Weights of a small model that predicts nearness at each pixel: normuon at rate 0.0017, 145000 training examples.
Rows from block 11 of a small model that predicts nearness at each pixel, named by matrix and row number. Rows with one number belong to one channel. Each number is 500 + 25 x the weight over its row's rms, rounded and kept within 0 to 999. All counts start at 0. Numbers have three digits each.
After each channel's rows are labels from the 100 images, of 14976, where the channel reaches its highest value: "peak on" is the class under the peak. Only what is clearly more common there than usual is listed. The data: rendered roads seen from a driver's seat, with toy cars, trees and houses.
# convs0: first 3x3 conv (model.blocks.11.convs.0.weight, 160x160x3x3, each kernel summed), inputs 0-159
# convs1: second 3x3 conv (model.blocks.11.convs.1.weight, 160x160x3x3, transposed, each kernel summed), outputs 0-159

convs0.45:480502483501519572466478466475514509482506559479484518528516504510529442482540473502507540483490494494502508491493495534484518469477518488500524553433497475498501519495542540502490474517519437455478494565491504501512500504482537501503493543497506500509428482499481502525507484504526499482478471491470502477495513521521524501513509478522533498545444510521515470472537498478505529478523512486512536516545498485485498502502478501469525499532451499475500509490505480530472498501516440
convs1.45:458511485489486452508505487510546497490547452517509458495471492490487496460473516495466478518487507478488527493525517481509465531481475517518499458499530512531517496517494496553506452475507547435490559467517450514512464474494492503488488477491496496470557525510479469486516472486460495468492544480475491533477501508511490525491496504441462520469494511447524504508497510524504485523489509477492461511479456489470495489498531520516491453490521503525497509500494515466486454486467546
peak on: road

convs0.142:531474518500486542557485521540488505519503468487494499498515481487501491523491489535538448510530467473471476516465508516483501507502490493479515473503523485520485502510483515469553499524490521476480511516498453524452512460528497506542514514501521449476525488487501465518475498509485532484551529508522494488517487516484477480480523495469509525517475521571509500525474536510512517458481488433498500541456502486512537524531460509545501461456495472479477477456509516468547484509511516
convs1.142:497534480522491542469500513482531497525472513498506487484549541517498548492528506488532487488519520537559517519539456492481537495492486500512495535491452549524523481456522476481468507529521469509496487506528525480547518541489512527492495525521509504508475487509486540504482461473505499492461514545441537501521511498506521528553468518529513493473486519443511522464529487508514510524492514523520518480544484492490447496491536457481508531502513543479467510505481522522516510493482469
peak on: house

convs0.85:456533484487529459496482507536508528490495553492459494560528523475498501544488541543502533480485496499557514498512522509510485556495509502509487466507479501542483526497483497491517475474502488485519499530508512493446482486487476497503489491463478475470526534510512511477507457476483513474479477531492493547452462480511474510505512499501476546484503467516500500499587512494509482491489497480565515481525506483483535499439557488524548512505492495494485499485490482486499478507467525
convs1.85:502513490489449509526515466480496467501499462514542546472434515506471497456517454490484479560515492498484488496489479474484519472493502502466503524514507461519482515527509474482469507495482499495496499475509472518528444496502523456470502539502529485531489410493512462504491538474498474531504486460491490516508521518510544485519493491470495436525489524454501506439456466526484497522512477503465478498517482524504490498536463515500505470495497518506495465504516498489513507465478468
peak on: tree

convs0.158:504473514513516521575464488477472489501488539494525511478483509473483488531492519499462441493488473500512481526478561500505495502518484474534492517511519556478496554500473498481552495513539496457441496498500558484484533454488459525513526507511548459484513487508508508461471506536504488494526543490483469486508506519519536481521494527506510489526532474483510486474507533500488525507511483517523490509458463518512520463507515517512488473503515488475478485468527505476548534452509471
convs1.158:516551505496496505470515486517495486507537488487512488511501510527528455468476456482562501519486522494478496455489446464464523496489506480473512516492493457492501503466509511491469501452447506526532502517492478542511484546496530471523454479507484530487480488489491482505519514438473474462472455491530519507479513491497520509432467460505471491471464529514468500516518462470492469482465510485457512502511533488466489551491489476473521504477483525485491495480516463519464512518474501
peak on: car

convs0.55:526509484523461492515507510524496460512516467528474508469485478482481496531501493489517462464508493457520466560505460510498550485461532484540523463513496517501513537463534521512465549478523543477477522497499466495566543492489468482504510518539518495514498531493458497471485511491478524557475492571524502502505445507503502491474474531512474494491510462533499509513467471500514510489486515490461528490519495509469495494510499522497454536506538482484496493507488511484466552515511479
convs1.55:485493507505506565487530486486502512477494514464521486515575494516537473471482504480461468528495504513444519493477501464491467538563455479484503495486501492487525482485505473488506480518469486518566500534508525507492533523522531562496505504492508494506482514510513528525532470484481490459504514461480506474539514491547501532505507488503478473499502504467484476527496502523524473477546486488531503568497505504503481473477503488536517432478510521520482503440530522504506511506519517
peak on: verge

convs0.132:477475479540502507512429436455506534480513477500485498471471500495534493470455541463529498524485506451495496530520481535511501464524501504480532535544529477464475456508506522512517522515495444517460557500514515484484487491536525494529515493525550481467448508480492485449525511499530515514501497490502543522472544487500511486507475520465519505534483496473511481507502499487482484533516485476516500477480466525480494551505523506485498533536474522484517494501502485536489505524526486
convs1.132:527518512469494533504500545551487491500528485497540466446508476481499491526572490503520515510552497539521502509472488511534512519512465507497493441491514486532500470474503493511512521504478450507545493515505492515529527510491503540487475508532469515567508515545553545467547473506486502526530495467508500483539478521515505492496490484529480517495533494522481532451449499476498520489519513519479498508519554526546523512485484512516467511495479509487517498528513476508524520541474526
peak on: verge

convs0.32:480486499536490543494487546499515545514482489491525481471497463514522524490532508461507470450523518472506538485495503486515532502546564491488488468477494526487507466491517514504538529504478492489544517495501517530504494477497441502518492485518485432436501505485475496482521498481499500526543495514472449462538504516527481502519531531511469501490475491487509504498494485545478531527487486446480493530482500506475510501484436518498448539477493556512499537485514472530484512497517519
convs1.32:512514508513518485497533498490474493479530513519486495548537541477506499498475446491525502546516450532495502503491495486476474490501488512505508522508497483474510548513492485551501509515521518537466505478453485496522485495525469520459495505488495550563525501512526457514497485505548490456489544485499476546516488505492535456498463511472500483468504479513502539488558467483546485487539522467499502496505517443521533469525464505523532482543503502495487489515508496533508427507493483
peak on: truck; car

convs0.124:507529494472500496436521501511510490503479478497504491606489500500513493520524511493464470524500524488471477463534483503526492498497475513460488463464516488464496477508516504511450521494498457509554511485521505491492487543492468494474513538507491468521463511507480516471524496501482491514479511478512515511489502506501485492516480453506509454526490528470553505496499485496536514523540537560541496517500464492493524462481532494461474552483454552519505477483481476521507501543511526
convs1.124:492497507545522482541482496523511509518521493504525488442472491499495512498474495479522520484507469539520522515484507505559504511495535474536537527571477524546507535521494473491492495521509520471479488506500497540500518488499518503545494440496515517489554495478532484518507521499505481484519468505507510467501468492504509488481529548499485552472512451530444522486498500504496496490450458456482515477524546472509519514521488513568505470513551478468458496519525502509502502483511467
peak on: truck

convs0.66:469463460521495542513489483525507488502499487476489485505487463525543499513471449497519488450489455522525463534477516518499481479526512511508531524491503495490455468525509526528498548498480471478494532519488468488441533481465543499460491503472505485560473471545543500508547483490502515512486486510491528512502507524510487500516462501532523549473482515492502517529453550505480530475488497431490525497539511542466485510526516479517509487503492480486473537505512499522487494507511455
convs1.66:479507545500518490484490527485528533496538506537474498500529522515494518492517541490504522549546506517480483516532490457505576497510523493490469449511495511533549500508488546485519484515523538483519490548502485554567480518503502510489502548530486500474477507468488506462493522523463481511535544513472524508532477454499516501516524482506508472494516490537495535478544476505512501491450532512511507500481490520536500503479494528497521497487481519480505469486530524517492548448531525
peak on: sky

convs0.72:515516521457513458479496509521489471510522527508494467546514497502472510496497449529508435489532537510508504520516455484517512508472510488507484484500506490511485467566470476494514491500487536511439517513463483498527530495501512505533511469511489536531454508507517499638493478482486520511474502486507518514506466487509502473468468483528490489516473499491544522504512519487514526523495467480500512463489514512503492513517490475463551497501512455526469500485501537504476490507505495
convs1.72:490472448511512556473508510495484513493481481496527503459526488467513508496515539515489533522512503493517447487509533501462500513508502514487528511548482501495518547469532490509494468505516498542495491479503493489435456497500497518471474516500528474466532492505472482387498525524475469498508494517480504471481523505501532554512527504467504508507502531500470487465491503519522467495503555521518508466538463517543491503493510526499496519508486524484519508502447447474531508523478510
peak on: verge

convs0.148:539523481463496513503511488495495462456504541567458515489469476531493482522459473503519471529469540511497540512461524495493484485491450486497510497504526493471513516506519478508527510516503511491492529522492465508559506518505464513485509520521508463498531515491504480492476537542500489500494499487476493478480452529499512456516513534511532482524474526564503519486545512420537512496473488501528515539491475493508521530465458508518440527463506497479500486493489514506458510485522528
convs1.148:465462505533521487526501494489497501533490482448502490514510530479512496485537486522480534454536449500527441478525482531492559517477557516479535490532519510573509492513501529541516514477509503483518489493488523490477491483484519486504497483500481533497485495491486499504528455476513510474501471523495525491517539457538508494466508460507471514482512527458494502536487537574497468484494508496475501513493499485475505499513532527468567473543506509525506478533528481465529491502482479
peak on: verge; car

convs0.12:448483514569507476526471496501539535504503503518488472477514487500498510496454494526452469526473483537508464537512541487495501520521529484558513445475500513490465514500483523506528503526485509532477492516497468442493574537479531555492489464505496512474491518531556520495476465489501491509489511458475492516452501495517500489504499461547511474515515488521484483552525488495475468518495504453509528502509472520479496524494517490482516471509451496499485481525524503500534477505503494
convs1.12:505467534475520501472531472500485480508560489465516485540482502517520512478504492502493527522537527479447474446537488506490531496488487502444523473508486530544486500467498529482523487502512488507532496461482510561473513453500503450487500514509479489512496500481500507496543536450518501486483494507525502458512538484455470482519511479495484459522493497490466465518528505461536499479464517499446450509488491427513517472502473485486482508527528508554499502457502505502487516505510500
peak on: road

convs0.146:499516496504471505450510472589483494497492522510480511527505501505495474526510469481519483488524546543450499513470491520520506494484476438507526451460463494480499551512482474469502478503518510481497460486541513489490500492516528511490482505560498525504523493523515486515491497499527525527469493518505541490479499499553462501514479459494509484527490531479493509490490471478489504512516486483477510490538508517476493458564535551433518522463497478522466473506507484502507547512523475
convs1.146:515538465539489514469494520463548509517484490475512498474536485499533537493503519497501491489478488483540483481506524530458519471520549523504508535513456527528498465514477520545504494495476483499482558538495477475502442521494483475543472485458504478510503498507459485498485510484491521517542514485534497496460518501502456514473512523496504553478505490553532496487531512486474524535462503510493488468477459508505447555463523521503428485522494513481516531514487492501516517522499504
peak on: house; tree

convs0.68:529508516489479473472510561491521476519483487540544473430558457513531518459459482517505510509496504515497531516526493522451455497507504496491476485520562519473461502502518489516543472526473479518556523457487508505460521473483486484492513463498509491523497473539499509490495473476565518527515527512493513482510522496544521486471462465470505497524490506469487531506528528520477451520516495498513523506471472541491486502466522495471492491465477547519493493510502516492509507492492516
convs1.68:498486504520515499532493483519431515487462513445494499512484557502507475562522514544507515494572478470519438502527457512532494518465538532473528514517529520557519512489483527485458487470502503526479488485512474490508501479487497483533493516522513490465511500479494495510497525522463527479486493523505516546471523496509490510524508537499474509543496534468509472494497479444528510516508464537471477463520504478492552512513516498495539509496471440499467492506495507496489517522490503
peak on: pine

convs0.31:526462473530505497490475433494537486479496463507466503482477528507497495501462521491546482509561522501502514469512476546504557466521535556452504480486493505514462484490468556512523483530497486497566510494468490515528503513493514518498443478531460535451466514506470489493464488510500530505505492524492500515485524491462528492492509534520493488506435552498495484508472496505474490493491496501504503478507490508514516504520462544468519462528493528500489503479500534525519461523506507
convs1.31:485525504468490517488492519505487522507475509447522482488558511477497509504523496508477486491491492454516462509475492531530473514473474472537511490536530506484483527541517467454503499503480524501496511477528499509475516469503504505507552552488543454519522526521546486516522472500512478471484493496466512492544513559546490475515488439512500507498508485486532504479549504462540499494518492515451493553487510500488467511513521511562495512459504501455502459511520520475513552513491465
peak on: verge

convs0.79:467525520509491516520502496501490508518513482480493502493513530508506500474531509499495417517495500480539489489486511542485495555514512507527472498471488518534486530512527496471567489493520474512482544484480496479512488537497472521500507495476528470506532504553519478478485468502503445524467534483501485470516497495528529491526494484505449474495539512457480543521524506461502492539521528496556487473460467550480442521532452488489461507471515452489471505497507523499526497526487491
convs1.79:530496480473505483488491486512519494476466468491505493501494487490467474507458494482537506524512476486476498470475490442476489472543495490439533511526513490483517492445478483486445472510467536488531484506518495513484513480520509481497504505496500511487500528449503470511512539480507540475483435478517490587540503502509495518472485494488524504514479515577483461528494491527475522480491480484461491539523553503509547468491492501505565466518511483490530523497498480492485486496508477
peak on: verge

convs0.75:501531504501488475489488488492500460486480534480577464484503528487497516491491494495468532508512529500516512489514480464541508513553503497469494495521514535511513512490481495500514518474485478475501537459490459508476519599501568488524486491511454510492504489499500556461466494485502470475526495517478511511462539477531494488488500479515490490466519518500467495488535461493478435477511492481484469522488499517499503510527568455538499518513526498501493520497501465496539549488487496
convs1.75:522470486513485513508529518499500525538482469483428548467477486504492503508517498506498534538491477468467495507502480535509474532457498500513527501477507479499469487529487476446494504489486499542501463532514536495491468435473444494489509480455478479507475500535493453514529498512506496505453466499532470469519461508463467497538505485473524523541464490503496517538473521506517533535464479504517529493530508463471531483483458501468474529529479502534509489514482508514480466484525501
peak on: tree

convs0.121:504498507504502500516446534493494425497476476523534526464504478493503492473475503500510544520490503482486524492490480500498478522483532503530525453520505439483487489529515554509498506518504488566504504470544530468492508531512511491480491520457513465494482473508493497511503526478451505510503536507504523514504516511515493471510478456485481519581508499498544482524513498490446476488485455531549469523467524497491524516453575482483490503511469472507512488531498508468494519479496495
convs1.121:523469515499483500471517463485538548483531479485483478516490516507507523505517475478476493490481494497514498515526500518520545514529489485493565494481523551519493497439488489498503497489482492431516504551444453528532526476501491540506489443476495517501515476493530485494504467528557525501502484527464492509505467507483521538521518526497487493423474490529482497475498504500537510530497531465467534483513468489503496493547455496527509507543500538497512492473501490546491466505499498
peak on: car

convs0.28:480520484506504464497482502533473447516510498492550507528467515497511488512450560491448474490517508504527479486475499464498480498499511555515528479484541476516509494505490501491512462536480525532434511499505513496458517523534487505541501485510480463480499516516508512508507526509510505509464519511510540545472429479523520459491489496498487523507510514503486517502478490480533498491460557501488495479482514484512493522483549541512503539526470477453483444510502516434495544520488490
convs1.28:536476522470507547476513502477517547523494494517508501469468510501509474468554454513545521496492547504499501545520513506525519501523508436506487518515491526460497485509519524500493546505510484481530499527523493498529470498475508511484455505482513500525524468526511508485506481495513507546528484500487495489505539542465499566538505543524493508491510479483551488473469515552475520519519489509503497518485494490531493484505462497484445516499503531521536550504557475572509492475525506
peak on: truck

convs0.90:513508507500495539513489478464500459474503494461468501496521522500529466501516488507512505512507503522475486519490481524500519477469482495498551500430491489528496500511498494472508482459499519526467472523540529497514514497501558491468499505491532469452488458503497560496544508508509458493481429480491543509517516518491513545501467509527502474511504508519496483490467474545508502547505561483443484493503512467527469508508502512497478518495502504519520521516502511568484468518518423
convs1.90:477443506514491486494488518556533507516493509506512501489479494487458562502487527474510518482504564492500517503540497466520495501507493519516469435560442477507506545481524521542485504512516492486498450463488458500492488501495487488519459486520477524524521538484531540491461480525473525507507490514489472483525463515473552499509501468467526506519486500475519523497503515470493528438486476530559496504492480509459479466483494500517494534526504509481483493510468487478485538462488510
peak on: road

convs0.62:476500499482511483517516449500499470513500495498494482541519502483497496530508467521527395540519435481490494513527528486484498463545496468482498495501519539538474468466477475499462492527514488494484475475467520508451520531506496517458515517509480470515518493516494552511515495527471466514493512549460491500515499499482492511485519506525520485503490502584479495497455538530539521470484519488472510505487511521516533500529480490531511472493507502512526459510525484513541532482523493
convs1.62:529481506545515544522477499500511494498520496489496507456509474493524491470471481482482470470495560521532531490485481489520488526482485522498490531503510467424521512476499506499524544480489491518531525538571472486545507508517527498492489470489511500511483513477491513482488486461508515490518510424518510493502536495499531499479454523509522512500521478445526491476508503484515500494528486487540503518481454488492445531485501422520496481474465475464497518485519496487487473481438516
peak on: road

convs0.48:522496512518509510517506456503484537497440500514493511486547547511501498517532518490503447483506511525470490535498537506496522505482455486518508515438467502517503503508450510474537468490477487528468454490530531502490505505473589486507506506525500540503531489497451520459485464510495469511494506518552495480502529530504478504515549513511482444507520469496509496493483503466476531517514443485456490484533500473511491480502529497480478521530501479467500521505513461539483496508530466
convs1.48:489532492487479493490487518490528450531538484463485482491456472435530505504498488508485540533500467497537485466538469491538476506500515517484475476543529523515474520487531512518514522515475507499525554512460510511538489499517453534524503493484512488501425487488502466530546522510460525494463511488487476492469484441549560506465456483495496533513465532490492501505488526502528498493490527502487521506486508540498487520503465515497527507497483511476464473519506536504524508488457513
peak on: tree

convs0.108:520504500479459513528563548511490488504516523501495512505470495512490470508499548471500568515485498502489510480479481501483524494467520517495547467465477511466539526481530512477523464489448526477492445514537470466551451483430488498514522530483510522515506501495512462510512497531528524481547515478505509497493479545511486499519532480538463514518498478519515451487480508469465524494510461506536507540511534491492507475523530514513497503519516496482492494510476479490470459474536478
convs1.108:478490520541514511439468433504488514495503462502508499497500520462512498468522441541523460490467503491518483490493500494479523511492435480521487494494526470506498483537511483505514499480504488519560526488456506550499533516554530498445530490494513481497493510495494524473512459492486464486464493489498481484478514488505490527455460523496526478489467512464494484548512448498514497523517485470451512487483463485534465490490477480495501450462480498487508511453481492500490519512455523
peak on: car

convs0.138:532479536540504514483519488517501433492496493499461475560531508481523501530489540485533485541515459502472502467499445535543503462492472441491516479486515490516505431503511499496465496528505482494552507511488511550518523516505511525504509481526514535458517538523503476472488514530483510536434507505487498497487474474542498505485508505527484467482451498498509494481467505466502512445502514552495471508515517503505501483493468528487478508503482527497503467551487516517494506468512518
convs1.138:463505454507509457524474487507513496546502507514561517439517468521503533514502521494485485484508570510511462516522499490517526526512506557509475523510519515523538524541502520528512521490512493507485518444520536472491519523527500487529531492517502480549519533512552537491469468499512502501530548508477531464489524476465509475543471505442471500514562473503481526482511529512502478514489480515527504493498491484523516513505514482534530515492498454510449490500528488509526506516499506
peak on: truck

convs0.143:497496491457480483556488447511480533463498507544515500465520512502460465477504554492503494550522491515477445512499539506469509488461506496513496485502502521494485540515489520494502504477523457486505515461500485526518543475484504509520519499508499477431501482513515503484504513497533483504501462506516540527522459540502522456498490500492507450479503467517514514483492521481532471493490472541488540512499487497499493550558497542494497513472518471519544499539494555484507459502505441
convs1.143:497510480508527528469536536501517448528483496495488494512502549529537511520501483538499508478474520499508554524515482505519522463512511510486518498483456505505531470481494486445534495537455531509497467545528524464489473508523487498524497482529514523534496498479518500478500497522454535506509540492481491504454513485507492519516465488512519549524484557519470483465472505518452522514507530471497477475510534515466470433428502485511504509485488502488464484524514491491517556516475519
peak on: tree

convs0.26:516479523536551530500506519538515457503489504493539517476474494505512496456510467544500482505500496511515513496521518497524508472506488460528518478469495487521509524496499486479407497489503491473471461494509533466536513489533494519530492498524512573511508511540534496521497492486513459523465508517480532523528514498513487486498505505504482521480459395489508502498544509503508513518514498504482513477483554534491470519466483474486485523521489496445490500471521498463476488497467458
convs1.26:446505479466461479492497484484491512521511495480460495509458498493507478526480534478491500492491494476477466475492462464457488498468521507456519483489481508455488461487488508500544445507430513522511536499484493518446453482493512495474506509449482443492502500458490517454536496523537532491495506498565495513505477508512506519478485459482532480498559555510466467491455510491499482524476501489516456500506458510488492510527506541491501520503474517513521480520514499530506498477479504
peak on: pine; car

convs0.127:481493505514514505474524493505518518490488496509505509537504495518488517520487444535516433513514479534489509525518513487501517515491493511500521523525475496499490463486476512498523526522493500428464514474533442481495507520495527536498521515552518558513482485492518523494450486511556529517534484471542513511500466473492512482496500515532489503435472489513518551503490487493486525464514502421481520504504490508504481509471420486490487503501544475477520471477502496445477506515529494
convs1.127:528503514531486512514501463465505516489531493495482478587489509497546504513493487509520529520454492486515506531520493523500505482550520437514476494470522525498472528488519528481536527495471515463508475513479524526487499488515533540459492480511465466484490499519499509501561536519524494507511505493440506471510484484528504537491529506469504463426495510496470471473523485533523482526507525476437517534488484490461517510519481500523482491517465538490487546478504509510483493498526466
peak on: road

convs0.123:480475503493482485488501396511513511493494452482509449524490481480527501505461527479486453535496474515499492525513493494488524487502474523462495543516513512458458490501520495505462474513498524527504561494499540465534524520482498561445473529514533502552480498494535475517496526498530501507501509499490498509506526488465488525555472498509520521497478473464512459490513525514514533517521539501519483486489540541513484504500464516457520490501492487498492459506492450497531501524490508
convs1.123:509502493512473454509481478502543489477502476473526566513514516498507494520505441525513464499482553488508496468455535515503497490464499478563519479493525529515542505473494517519555539505475480486527470499514497519490487526471536488535514474523467503469488502484475530465509509518449485483507525477472537473499501500519515499472463505540487470468514455518507491449493479466542471467533496483493491540503462530497470504508499491541470495508505513469480489465479510483487532515511448
peak on: car

convs0.117:518497484504563497489519502494488478508485489503484502492503508483491487494542476528506514458508479460546530447506491502510461466528488496553520503536529461534457469522462504503427501536532465488510449493469479499496497470488527480489475489515513489492483499491490524491475509525508495553422518525496504495532478497512535489499492505517550487471467491472502528475525498501505469521527491509492510536450454511487552514490489514558480543494499518519507510478518520522470525497518527
convs1.117:506518513477473496555473496494489510489510500472484510496498458468490486491456482478473477499478500498455493496502495436508516455526484467448537512464498426480525470485502491510426483491440488527519496512465482533498501508497506502511519486515506489494468505512523500486498504526503508492445479439567533496512460514502497452483491495473464500512547504510481479506473507486486494497462504508508467496524527503519490488474529492478483449532467504492463432515488506485500497483475477
peak on: tree; lamp

convs0.92:495515503471488504425490482468504512514563501562466507553505486507483542488480497480544527541486449504479510493521484467538490491499553485483512516511522501514524461504511487509476523500478463517475534492510490475531528521500484462503511525515501492495444506506490506514572467482473486505469486503517482495533453500489495541522472521498493518490457480490500466516511476490538515522479483566516487486477485503491487496445551500480524514511477522476521483506511479526472504545509512
convs1.92:484487478501492494564535496500468501441480489470511458465501547486477505501492516524453502462489515487522499470501498544485508508455428542502453487497484504501498535514473492496491463493498547489476506485474494512473498484514499462486486473475469491484559478455487479493417531533494502471505525485486499500507526501515488511490547484479486490519500533509518531485440516518445508442519521474521492492499480469518536488517484496489537487484502467504474528504503504464489493487502507
peak on: car

convs0.99:484495488515488494534448561562494513526518516493465459476516505475470530498485484513501490502497452450531482483532488499491528509522514524498493473503501502505500447502500496527411475531511435536434511494503477502477496519512439511501512513517521512526476512516489455514458524482515523509481482468531532546492475512531538503504490501519479522509504503490483526466541488479505496491464548527517488480510542505504477534497537504501509512515465478496505506522457510472519502487505504
convs1.99:496531496492498512521490526500461528497489532469482542467509500520505518468529528503503552455511539531476480531463475530513494504475512521516500497511512436518503446477503494480502506496474404474485483494528493484501489488486448497496509478504487512458458460518501520538500488537506487479514504479473522471521499555484467486513499487501471520536530521531527497466521517479497481466502463544512452451498483496519516496489568527489516467494475523504507475485510526521503475481512484
peak on: tree; house

convs0.59:504467491490492509503437537484479495511522503512539465510502510513479515547494508522472453455529502473512478532531455515530502525501523491502490501478528484468508493474487454503489527498540520491489472504492483493510529459516552501594501486493511502495551486485499525472499501531470507500514488503536534516523504509532497515516499487497499477484515483538477483464477469515529452481487500471457512521503484476514496551522499529518468510468504506406508490523499514453489535487522502
convs1.59:489486503475518538480435464535499479487494546488477495484506467493455481469497513481487439471519483470477539490515523487464507500485467502496496501521508513491481521497528525483457501499485514504516505446517495497503520550512520487458472488526468442433504467531457535530504472537472489487459513495485525477466507500473502491484534507517524495537505494493509523514487466469499457456505536511526515495509515510480455471531563477486514479466474465482479480459491493512503506493478504
peak on: road

convs0.47:462509485507504490462492421543491521510527456479509498541463483495503509536472501501484498516495488535509507490485496505511525490504547505477505444504487533516417540488511501489509497526523521527441513517522532488499496493491520522511499513502533491518488466525485487481494512502524536499488492483485492528487498505507480524510468471527514518494408514518549503525497511546506521521498457481552511475533505491497498493507544530433491495523484479506498457507480502523454498510456494
convs1.47:530483503506491478461506569492529500510483554530522526477577495485454496527536521460512520501517489505505470498509536519523504476465474507459499567525523485461477474519497474512481487466488487518499508501481453486488467507509485472502488504503527497473513522470504474528521496517479468508514475489546507485501498489515543499506548519511497499507462507466470486462508486476514489506501564549472485457494466513490488519511478495450508467506545504480535515511500492487534481486549535
peak on: car

convs0.15:490508484537497516476533457499512551478531529478448510518538483488509510532499546487528412518541474512469489516515533503498532478492478503506518497487507469514481498487519455518516496514496460514435473517507499473541514481506527510449506534552538506526491491445508493508498505516488492471504525468485499492571487513508535538537469531493480476481482494503523498490446508508509484501518495491517522479536509517484485491522483491452499477501484475498464490512542515475481459496531488
convs1.15:510484500471485508506512535501491497524505506514526477531453511518481519487481452486495589480510454520504477520471482516537518472486526516515496511478496518494489526462489512507494527489504536503474482501499540493512504481500487521539502455517492537459497509484482518531512458540510453531524488548526512482480514497498483495451545539563491502532453492537481516514477489510498499462492520489490505494495474499451526522485533516457485527546535542477516521519474471547454499511501514
peak on: truck

convs0.17:521513553499509529567434477474467504533501493521529491470521514522474489512519555488473461497508450442501497489493494484501491470496477536517492457506486505492463556502458506489504485515513498484543515515512473494459496460508513525518528473458524430492515468484494514511511534505521506471540491483502462508503429488524514550504510506514519497508500451551502527462510541493494507501515478489495510498494473510513521537503522527531478487476540490484519478501509503477507520509509497
convs1.17:459486466530514465457470524539501516462496507469510472499513515457526518504477485495538479501481515513506499476505507537472530457549523454463526535501516481470534465445538481489458493447494515523479486482483525514542504530502503479502487518502509492474488521507522494496485481459508531481468497518534535480494553492490485449512483487524467501510519540455476477485497440485484499501466508496506458532515531512506492473483498472502516486514449492438518506492493504484524484469534493
peak on: verge

convs0.136:481503496522535460515512387503512553480528511493484493424491484488507529516486554512551452487520547519508496513524466462499522476521505517504512467505513519537474529487495511471488473486522505474431530493528515498521518472525475534485488486500493494505541487490475482500478521488507491496509514518489478521485471501474499521469499507495503514527451516512533489519483513540508478466529530518467508452485509501534504496476509517482440469510509527503483508533495512521511500507471486
convs1.136:533441494499450532501494568499501516517496527500524509561539501476497478510500486500450531510498499521498490522515518548522503510500497500523512526522459491461476479501458439483526501541548524477432472528484506476464452510494505507514511518509520462496484532502521485524533479469514490516531513468483511508517496516497475510533489545493481502460478480546505517459468492477491501505461479501540480497559473475498497483531509512505499531517512536520534497526525480539512492506503492
peak on: pine

convs0.13:507511487463471480498482514506493447520486475497523492471487484545479474538550460477488513508529493509499501443501514492545486497523514518485508506466470527514513510492467517484500472498490481470489478528484548493495515472451491489541481532529462477536490512513538496476448519497498510508506508469501511555525513519562494499522533470490488463510484527481529513473459486527497508529504416442499482511484515507481496499540529487486460473532508482532522526477511534547511481495505491
convs1.13:464477502551477517493492503521519496473553509493501511510545470471525512498470514485474507526499487504489474563514484487519476465481502523467523493524532496471493510545522488507531534564499496538490509500498452509520562501515506495454540442519524452454530494527492487523505501548533460477481516528485525461486493485506521490528443522494513518514464484504478485492513543505503484496489568517496510500489497527515487494510479514513476503458495527484496474508512506530521529498548469
peak on: pine

convs0.95:487512495516503522473496566488462525507472511502482520515507504515476532502545477485522530456524474468517488469483495550523508513500468489532520469468493505500526494540493486496449490484553482479555463510540526533480445472475504470508504458493476487507480515509495466474498482482526489510493517450507512530489543538550484489496487513475502493550472488482467499501527466495501495491459519519473531488557513505529493472517517489491477537472459523518499501534487507563503480469496519
convs1.95:518500471473514519509473451501503463487518462524523476497467477491491440504470515504470447526444486500476469500494475472478481493472497485459484493544547520502525541502536496518545527489472485552518502460490500496487478520514500511496534531522526488500526499500490544484528478498526489479463484499488502491469516497530531502537502479523510481472523524458493520508524519520504486557569506516485512489442482525528501515503519541506508443498528456485474509489514508473480526505545505
peak on: house